{
  "arch": "swin",
  "targets": ["colour"],
  "parallel_block": false,
  "expert_mlp_ratio": 0.5,
  "experts_per_token": 2,
  "patch_size": [2, 2],
  "optimizer": "cautious_adamw",
  "beta2": 0.999,
  "max_grad_norm": 1.0,
  "max_steps": 13000
}
Rows from block 9 of a small image classifier, named by matrix and row number. Rows with one number within an expert belong to one neuron, the router's apart. Each number is 500 + 25 x the weight over its row's rms, rounded and kept within 0 to 999. All counts start at 0. Numbers have three digits each.
Before each expert's rows are labels from the 100 images, of 14976, where the router gives the expert most weight on average: "top examples" is what is common among them; "peak on" is the class under the peak. Only what is clearly more common there than usual is listed. The data: drawn small creatures on textured ground. In brackets: how many of the 100, against the usual share in percent.
# router: router (model.blocks.9.mlp.router.weight, 64x256), inputs 86-171
# up: expert up (model.blocks.9.mlp.up, 64x128x256), inputs 86-171
# down: expert down (model.blocks.9.mlp.down, 64x256x128, transposed), outputs 86-171

# expert 61
top examples: black (100 vs 8.2); turtle (32 vs 8.3); butterfly (32 vs 8.4)
peak on: body (78 vs 11.3)
router.61:533511536497515505493459490510523503525490524504463504496522511526481446514528522457468466470518460532460521510516508512488513492492484493515518502452506480486520544474484511512536515501527474498526453460501493498532470494513504489498524482502545479491471481
up.0:536512526512530544482464479510506507539465517519471493487464508543494455519531528476480487530485465535475540506514523516466505471473493514543476466451517469485497535457527512477533466526498473499526483465483490492504454510503504473499542532511512476478461490
down.0:510521498513493546512462525516512473536472481511516444436463536520492481470495470500494539502475493497530524489535502526531536490502536536511458435469497475499487503489523517495531478507506459511515508500512452488499449501488520496509527507482530505443481499
up.1:511480498506480494466476474492450525492487506520474536534468471494451548498548531513495470481509491474490516511479434460522469456494490485529538521534488501527551480503504419508518487530526501511524492510491506497467523543480532521503507480538499467511521519
down.1:462513516527513472537508565476547460513476495506464444492513534507493492480506458480484536510480464500503533490514540493513518525528486500483472504499489466452497528497527544534487478492490480534505505460527465514533495478571461496515518478474533508509511467

# expert 42
top examples: yellow (98 vs 8.6); large (84 vs 25.6); butterfly (38 vs 8.4)
peak on: body (83 vs 11.3)
router.42:526518473481510509496512489478510492495502470507498528489534496470507516489500493487501492526461524523499475474475523529477534497480483499451512499491469486518455511465532473448481423486511523479478506559476524489526495497508492463525532490467481528519514488
up.0:533471540501519526462477492472510532526465526527474518507443512524509488520515542460452484517506462496471519517503529488467505464484479500510476502499504473486482509480527511483514480572506499519510491456476504490477457528516479499470538521540499487503482471
down.0:524515509514513540519466504516508493535461491497523480415477535507486478495503487470489521465496490500506509460532477511515525465501530566546488463469483471512510516516484522490522502523533486515537485525528511489487450467466527489516521511486513485468460502
up.1:463510515502493525525508444518482521527460497485484537456502472519478459510543528536534492466514526526533533446485444548520538476482505537548526469504492507500538469493492487472507484468529519496507502520489530515501522485477488518491485497492519484501504491
down.1:517521514524478497520511554509464491481480474516508480496502510460502480502488514527538504445527519506515486511477483491552489508533522505461541511539488517503500502510477498522491501483511531482488464509523482498521519472491483495482484501458504524515535538

# expert 48
top examples: teal (100 vs 7.9); large (65 vs 25.6); butterfly (27 vs 8.4)
peak on: body (63 vs 11.3)
router.48:471486496472517531497502494471475522454499514478479507494573566517466525494530507482528478517487537516495481526518484506493509484520491478510514510446526515531534492465495467484510489477521483526546515531486509465480481468529534486527516473526502457514479511
up.0:494494502467495481531528546512502446491479502493473500499440492457433529497534469476507522457477496486504517466521491535540509485550518515521478482503494492473551561544446497527502487475511508512519465523535491491506543502511528498496515533516504485482506521
down.0:481486528537500483535490475534544474546514503526512491457502481510485479480494529528469498506497457521516544462453513530539512497467503544491474459496516483434494523512483526517485472513492550491506466463516539506509455514506478492482517504491511523499452473
up.1:504553515543507471544504506475518504481497492458524506490495489504477494466462518534520454494479472508474501481494545509487492492507519492460496471512477531461494488492466504470535514499494535471461480489492508499462476504527473515494488495475527494479514555
down.1:524508497494469503501530519452487495480487484495472518540540496505509522484475514508469463488526501494498499520479527521517506485502507531478513519510535486495461523501517465504510498488483512485473515524485505456490528447514507541473550506508551514491508509

# expert 28
top examples: purple (95 vs 8.5); large (68 vs 25.6); butterfly (46 vs 8.4)
peak on: body (43 vs 11.3)
router.28:543504495518480493490453528519469476494510489512522502501532544487473519459449478509492486466521493519509479516540476470528517497512522477484514514511500469521492486559479491537519526541547492524478483497506481489474521514476541523506472454548529494501502523
up.0:528527483505481512485512527497478498450511488496521496477475525457481543522468478491493503450501522474464453484536480474512475470556514524522506505519468488537536500566465477531504533528504488496506469534512490489487527508479521525509481507526469495479509519
down.0:542484504493526503464494501489475511471510487511475522505507482498502527501513534478498450517489490500443496486473483482491474482520480473477531476473517500528505529444504468494526503496506528504528485524513528485499502499504502470508526484483464485527501530
up.1:538530476528485520483474507524462485454516490502540506494490505464476535487460504497509489452513526488485478495508468469534489467540533504482532503528484505536525506561457467526518535527516506484489460536502506500475540506458543505525471486522471482485496532
down.1:536502486488519524461507515480468511460511493487487522475507497491512525510497526489518462529466517513454488481501471476479468500535464472477527470447518513543502527456495468473533495485491516494526501537518501477502481494503493464510516491483461499512494547

# expert 19
top examples: large (52 vs 25.6); butterfly (51 vs 8.4); brown (50 vs 8.5); colour: orange (26 vs 8.1)
peak on: body (64 vs 11.3)
router.19:493518496525497477498503468540507512532504490490551488536560470551519439474466481523533485538543470560516528526508524489519482567468482477480497526502538522516468479526542533497500507469516462500490527443493483506523496526477489516506482509466525518483503498
up.0:479529484527475473521517500514547471516503531487531460526557475509557509529514493508486537511515476468502487490516509459448493524480480500465490487508494520444450487503531514529479534500470459461489513501523485517525531470490459491456482496458508488476476471
down.0:462491463490522465529492491482513531494508480456488491571519475509498494523552482513494506496484498481485498482451475476490515487515475485512490492479492511498496495502490468535502491500484481494511515538490530513485555480514499515504499485494501451522542483
up.1:491542482546450465521517470551506463510515529510561477525513456507539493516502506505489523501540466500532519494512484461483486531468492506471511501535497518478464476540513521531493543496474482464463496483526489530538526494456477490486486513464503514472471495
down.1:478505480476489456509514491480520490512526509476501509540515471500493537534555490500475515496480504469515485452524485478472497480511462511531488495479478483479518482521480474525510509511505493507489524536513518517490550477514490491492494482503519474487491472